Weights of a small image embedding model.
Model: 11M parameters, norm batchnorm.
Training: adamw at rate 0.0012, 7600 steps, batches of 128, held-out accuracy 100%.
Data: trained on made-up ball-and-stick molecule models, 195000 training examples, 5.0 epochs.
Rows from block 3 of a small image embedding model, named by matrix and row number. Rows with one number belong to one channel. Each number is 50 + 12 x the weight over its row's rms, rounded and kept within 0 to 99. All counts start at 0.
After each channel's rows are labels from the 100 images, of 14976, where the channel reaches its highest value: "responds to" is what is common among them. Only what is clearly more common there than usual is listed. The data: made-up ball-and-stick molecule models.
# convs0: first 3x3 conv (model.blocks.3.convs.0.weight, 272x272x3x3, each kernel summed), inputs 0-90
# convs1: second 3x3 conv (model.blocks.3.convs.1.weight, 272x272x3x3, transposed, each kernel summed), outputs 0-90

convs0.257:58 39 43 55 39 42 59 46 57 40 42 46 43 49 45 51 30 35 49 52 43 40 41 50 55 44 57 36 29 28 42 37 27 56 45 59 32 43 34 46 41 41 62 41 53 31 57 56 65 43 43 51 30 34 48 44 56 42 40 46 48 23 32 63 52 51 24 51 41 41 48 42 48 29 29 47 38 57 31 56 47 55 40 46 49 40 31 69 39 47 35
convs1.257:32 50 52 26 53 32 34 52 55 34 53 54 54 46 64 54 61 42 55 44 60 59 24 54 49 60 37 45 37 44 29 54 52 56 51 45 46 55 52 45 57 45 50 54 39 47 39 35 45 41 55 56 42 30 42 51 53 20 48 37 51 35 37 49 33 52 38 21 67 51 59 53 42 49 45 46 53 56 53 55 48 50 66 53 39 57 37 35 45 46 58
responds to: balls and sticks

convs0.182:37 42 57 30 57 48 24 39 49 47 49 48 48 48 35 52 54 47 51 26 30 58 29 56 63 51 36 44 55 49 37 59 52 31 54 43 45 46 49 37 52 54 37 44 27 40 33 39 37 43 53 47 40 52 66 45 29 57 57 47 37 50 47 25 33 44 27 30 61 43 53 43 32 50 44 57 44 35 49 59 67 66 46 57 39 46 45 42 40 47 31
convs1.182:60 39 53 45 34 33 51 65 44 40 49 62 47 35 49 72 56 58 52 53 49 60 61 57 44 65 41 57 39 34 43 49 47 48 60 61 36 42 54 57 62 29 61 43 59 68 35 53 50 31 62 60 84 51 44 43 44 55 38 62 56 49 50 61 70 60 69 48 62 40 45 38 57 38 27 57 27 55 50 44 55 46 59 57 51 61 63 56 17 42 68
responds to: balls and sticks

convs0.87:42 33 52 50 50 46 50 39 57 39 48 44 45 41 25 50 45 42 50 42 37 63 37 51 62 44 52 39 52 41 35 54 53 39 42 42 37 48 43 38 46 43 48 40 45 40 53 42 45 46 52 48 34 50 59 44 49 65 48 51 34 38 50 45 45 47 24 48 57 40 51 39 48 40 31 54 37 44 42 69 59 65 41 58 50 42 42 53 35 43 24
convs1.87:43 49 45 25 39 36 29 64 49 52 50 62 50 32 60 75 61 62 59 50 46 68 40 53 45 60 34 45 22 26 50 53 39 42 47 66 23 48 44 53 55 45 53 58 45 50 30 35 43 19 54 70 72 28 47 47 47 41 36 64 44 29 52 61 53 62 53 21 60 42 53 50 47 38 11 42 34 52 57 56 47 45 66 52 39 49 48 47 38 46 60
responds to: balls: four

convs0.239:32 61 54 20 57 55 22 45 53 64 53 56 49 57 55 57 62 49 49 33 40 61 40 52 61 53 18 60 68 55 53 63 59 35 55 26 61 49 65 51 55 58 35 54 33 57 19 31 38 59 44 56 52 62 50 51 43 53 63 16 37 63 66 31 30 62 51 24 52 52 54 52 65 60 57 59 55 32 53 48 53 51 51 53 46 55 55 13 61 53 52
convs1.239:38 47 54 35 61 50 29 60 25 46 47 59 53 37 43 41 44 39 45 25 48 46 39 55 14 49 23 54 42 46 43 27 48 49 51 27 37 52 56 36 53 37 36 49 23 45 31 17 31 34 69 36 75 42 56 44 27 42 49 34 59 37 46 63 62 42 44 34 56 49 17 46 50 41 36 51 55 29 46 57 66 53 57 52 41 53 48 28 52 43 52
responds to: space-filling

convs0.82:43 42 60 29 47 54 22 39 57 47 50 50 44 58 18 50 53 51 48 28 44 56 19 53 75 44 31 51 53 57 62 60 62 54 46 50 64 41 53 46 55 51 65 40 43 29 25 46 51 38 49 46 41 58 61 47 59 53 54 51 55 42 48 24 43 51 32 35 49 42 54 44 45 57 47 53 37 59 46 52 57 61 45 56 36 37 41 39 11 49 32
convs1.82:43 46 49 48 57 42 48 48 41 49 56 42 50 38 35 67 53 44 47 47 67 58 34 61 28 58 45 65 45 70 37 61 51 60 63 22 49 40 56 52 54 39 45 42 36 45 46 19 31 37 56 48 61 38 43 46 44 66 58 35 54 41 44 55 49 52 38 34 60 46 39 43 37 49 43 58 46 56 49 55 70 49 54 52 32 71 36 26 36 46 41
responds to: small balls on sticks

convs0.255:37 38 51 36 45 50 33 52 47 53 46 54 45 42 39 47 59 44 52 32 42 55 33 47 44 45 41 29 55 37 37 48 44 33 47 34 33 46 58 34 47 52 44 44 33 40 34 39 36 41 48 51 51 47 60 44 32 54 49 35 30 52 54 31 33 47 24 35 54 42 57 41 43 40 45 43 38 40 55 54 66 61 54 53 42 57 36 38 50 47 31
convs1.255:57 30 59 56 34 28 58 48 39 32 44 61 43 45 51 63 44 66 52 59 38 63 65 57 59 59 54 55 39 47 50 48 57 36 62 56 47 39 51 50 63 38 50 36 60 67 51 52 49 46 54 61 65 64 48 34 46 66 47 63 41 59 63 62 67 64 74 53 60 33 47 35 53 33 42 45 30 51 34 35 46 50 41 55 54 51 66 56 26 29 67
responds to: balls and sticks

convs0.56:41 35 47 56 46 62 53 46 45 60 46 43 43 38 36 50 51 38 51 39 45 56 40 41 40 47 56 31 44 34 47 51 44 44 48 33 39 42 53 37 47 59 46 38 37 37 49 36 30 51 46 51 50 48 60 44 28 44 47 35 37 54 52 32 36 51 21 45 59 40 63 37 32 34 41 44 37 48 48 57 65 59 46 52 42 48 41 37 57 47 26
convs1.56:48 33 51 65 29 34 58 52 36 40 42 53 41 41 43 63 36 56 50 54 55 57 66 52 51 53 54 50 44 54 36 38 62 35 51 38 41 42 50 46 56 26 40 39 54 68 54 56 50 50 53 56 65 66 37 37 38 67 31 65 36 57 53 61 63 58 71 59 57 34 35 36 44 44 42 50 30 39 33 46 46 37 41 50 54 50 65 61 19 37 63
responds to: balls: seven

convs0.245:54 51 54 66 41 58 71 45 66 51 51 38 48 49 50 60 23 31 51 58 54 38 53 52 45 53 62 38 11 28 57 30 24 58 60 46 43 46 35 47 54 55 54 49 56 34 65 56 58 57 48 46 42 21 60 51 41 31 46 47 49 26 28 60 58 50 40 64 47 51 64 52 42 15 25 47 48 65 23 51 52 63 36 55 54 39 27 64 42 50 38
convs1.245:32 55 43 42 57 36 43 58 53 35 50 60 49 67 69 40 73 45 52 37 45 53 22 51 47 47 53 48 50 72 38 60 71 54 49 47 69 53 63 40 48 46 41 61 37 35 49 43 47 51 42 40 44 41 33 51 56 16 45 29 53 41 32 44 33 47 20 37 48 51 45 54 35 50 48 51 55 46 65 57 49 44 61 48 46 57 35 43 60 51 58
responds to: small balls on sticks

convs0.8:54 29 39 35 45 19 40 44 43 28 41 57 48 47 53 47 33 43 51 34 26 53 44 43 44 45 30 33 33 53 29 46 54 32 40 59 50 45 49 48 34 38 43 41 43 43 33 46 50 31 49 47 37 52 56 43 43 35 36 38 36 45 49 46 31 46 36 26 47 39 48 41 51 51 46 37 35 30 33 62 54 53 44 42 42 33 49 50 52 44 48
convs1.8:40 38 61 49 44 33 49 29 54 36 43 45 43 47 59 35 37 23 46 58 47 46 31 49 61 51 54 43 52 47 39 44 56 49 48 39 37 48 40 34 56 54 53 49 58 40 51 44 43 57 52 44 36 44 46 36 56 36 51 33 41 44 38 29 34 45 53 49 52 42 71 40 26 44 53 39 51 62 35 34 40 49 15 50 46 43 39 41 38 20 51
responds to: branched; balls and sticks

convs0.147:31 42 41 26 43 60 28 30 40 55 50 35 54 55 33 55 54 31 53 34 50 53 28 46 37 48 20 38 45 43 58 42 48 38 52 33 56 50 57 49 42 51 29 46 33 31 22 59 51 51 58 55 40 28 53 54 31 36 55 56 39 35 32 38 33 65 37 29 57 45 34 45 37 44 44 33 44 38 47 63 58 45 38 42 40 54 25 46 51 53 32
convs1.147:61 45 36 70 58 59 71 57 57 57 35 35 32 48 22 45 50 40 20 64 66 30 66 49 56 56 64 51 46 48 41 59 63 42 60 53 51 31 58 59 42 41 48 34 59 71 67 56 51 64 36 30 60 75 45 35 49 60 58 52 52 59 51 39 53 37 61 60 52 34 50 34 56 51 59 63 54 53 50 36 60 41 56 37 57 67 74 55 36 41 42
responds to: balls: three

convs0.66:42 43 46 24 48 40 27 42 41 43 51 58 54 49 52 39 50 52 52 33 44 34 47 48 42 41 25 36 45 42 22 48 36 27 46 45 35 53 47 27 41 36 30 48 23 58 26 34 36 45 56 35 29 44 64 51 36 50 55 50 28 50 42 35 24 52 47 15 43 49 31 50 36 43 44 41 45 34 44 58 60 58 43 46 51 54 54 44 66 52 46
convs1.66:49 49 53 58 62 51 54 57 40 43 47 53 51 43 51 22 48 28 37 46 36 36 47 48 44 39 59 52 28 51 36 36 76 49 56 45 58 53 69 42 48 47 47 50 47 61 62 41 38 61 57 03 76 73 58 42 35 48 57 39 60 55 57 35 77 24 41 54 44 51 37 46 63 29 43 52 68 44 47 41 60 52 61 46 55 36 63 48 48 35 55
responds to: space-filling

convs0.265:53 39 35 53 41 53 56 47 50 50 45 34 44 41 47 56 43 46 47 51 51 44 44 35 40 45 56 34 47 29 43 36 29 52 30 62 29 46 52 58 31 52 63 47 63 21 52 62 64 44 44 70 42 20 40 45 66 52 33 76 48 28 27 61 51 61 33 49 50 41 53 41 44 43 26 27 40 59 51 58 43 44 52 40 56 48 21 71 52 50 40
convs1.265:30 40 43 34 44 34 35 51 44 30 41 41 46 44 43 38 32 26 44 57 54 45 38 43 51 45 31 39 28 34 37 39 50 43 43 32 38 45 49 33 41 40 34 41 40 42 34 30 34 35 49 33 48 35 40 43 34 34 44 43 25 36 28 34 29 39 74 28 48 44 46 43 34 47 43 45 46 49 33 44 45 40 36 41 44 39 45 32 48 35 45
responds to: balls and sticks

convs0.268:28 58 53 27 46 55 26 32 44 59 51 56 50 42 50 43 52 37 52 31 39 52 47 40 46 33 24 49 42 39 57 52 57 32 48 16 50 50 55 22 48 56 38 53 40 56 27 32 36 60 44 39 48 64 56 52 52 57 53 20 32 57 67 20 24 45 53 37 37 53 51 53 63 44 58 50 49 33 47 45 52 53 42 51 50 42 51 17 55 53 51
convs1.268:35 47 54 48 54 54 38 61 26 51 43 59 49 34 45 36 32 50 46 27 37 48 34 53 11 40 44 54 36 39 48 24 51 58 39 22 42 48 39 36 50 45 41 47 26 46 54 27 28 42 56 45 62 50 45 46 32 45 36 25 52 46 42 65 56 43 51 50 38 42 19 43 38 29 52 48 49 36 41 52 44 49 53 49 36 36 53 28 56 42 53
responds to: space-filling

convs0.5:43 33 51 46 46 48 37 40 48 42 46 47 48 50 28 50 41 48 50 34 32 56 26 47 63 45 47 39 47 49 35 51 49 34 44 51 42 45 43 35 49 45 50 40 41 37 44 42 45 38 54 44 38 47 59 46 53 52 46 47 39 44 41 30 39 46 22 36 57 39 50 41 36 45 44 49 29 40 44 64 59 62 43 55 38 39 41 44 34 47 26
convs1.5:54 40 50 39 43 27 49 57 55 35 47 56 45 43 56 73 70 58 49 46 59 61 57 57 53 67 39 52 52 42 44 62 36 46 57 69 29 44 54 64 60 30 65 42 68 72 38 65 62 34 52 71 64 40 47 40 58 48 52 60 56 51 52 61 59 58 61 45 65 39 51 41 56 53 31 54 39 62 64 43 56 46 67 50 51 63 56 53 28 40 68
responds to: balls and sticks

convs0.74:37 38 43 28 50 38 27 37 40 40 47 60 46 45 55 29 54 42 50 30 37 40 41 45 56 37 27 39 49 40 36 54 42 27 49 33 29 49 42 23 37 42 38 46 31 51 23 44 38 46 47 31 33 54 66 44 43 57 55 43 32 53 54 28 25 44 50 23 37 44 40 42 56 46 41 45 43 35 51 53 52 55 43 43 35 52 47 33 49 47 47
convs1.74:53 46 62 60 49 40 60 54 42 33 52 54 57 46 54 13 47 33 47 47 34 39 54 46 53 33 68 52 45 57 42 38 67 50 45 51 60 59 67 33 50 49 52 48 64 52 62 62 48 63 63 16 66 60 61 47 39 33 54 49 59 51 48 36 70 27 47 61 39 57 57 50 43 38 45 35 65 57 45 41 46 57 59 52 55 17 54 59 50 31 57
responds to: balls and sticks

convs0.135:45 35 38 43 43 44 51 43 38 44 42 55 48 31 49 58 22 29 53 33 49 63 47 30 39 38 34 33 35 30 43 22 48 26 29 46 39 50 38 55 33 50 35 49 63 35 31 68 59 26 46 64 42 48 43 43 33 62 34 62 24 40 59 45 35 50 31 45 45 43 59 41 59 35 32 31 46 40 25 67 40 43 39 42 39 37 35 58 33 48 42
convs1.135:36 37 47 47 36 42 42 48 42 40 37 54 43 51 66 26 47 44 46 59 49 48 40 40 58 30 45 29 52 60 47 40 47 54 30 42 39 51 58 24 43 43 47 46 49 38 40 46 41 31 49 32 49 32 40 40 44 19 41 37 44 40 35 30 42 37 47 43 41 44 55 45 26 58 45 27 40 55 44 37 30 40 38 40 48 22 42 40 61 29 48
responds to: balls and sticks

convs0.26:51 36 43 54 36 48 51 43 41 41 44 48 49 34 33 47 39 41 50 46 35 42 36 41 32 42 58 30 37 33 37 31 35 52 36 51 40 47 39 37 38 44 61 45 49 36 54 49 57 40 52 46 38 41 55 46 56 55 38 52 42 35 40 44 44 46 35 43 46 43 56 43 48 31 38 34 36 51 35 65 57 57 45 46 48 39 37 58 27 47 38
convs1.26:46 52 59 39 48 22 41 42 52 39 42 36 46 65 68 60 52 41 49 61 66 60 53 50 70 56 35 53 63 52 46 58 29 55 49 57 37 49 47 42 59 52 55 61 53 36 36 46 47 36 40 57 32 17 41 43 60 42 51 60 49 52 41 37 42 43 54 37 56 52 67 49 51 59 52 47 47 73 50 39 32 38 42 47 60 52 30 55 63 41 38
responds to: dark backdrop; balls and sticks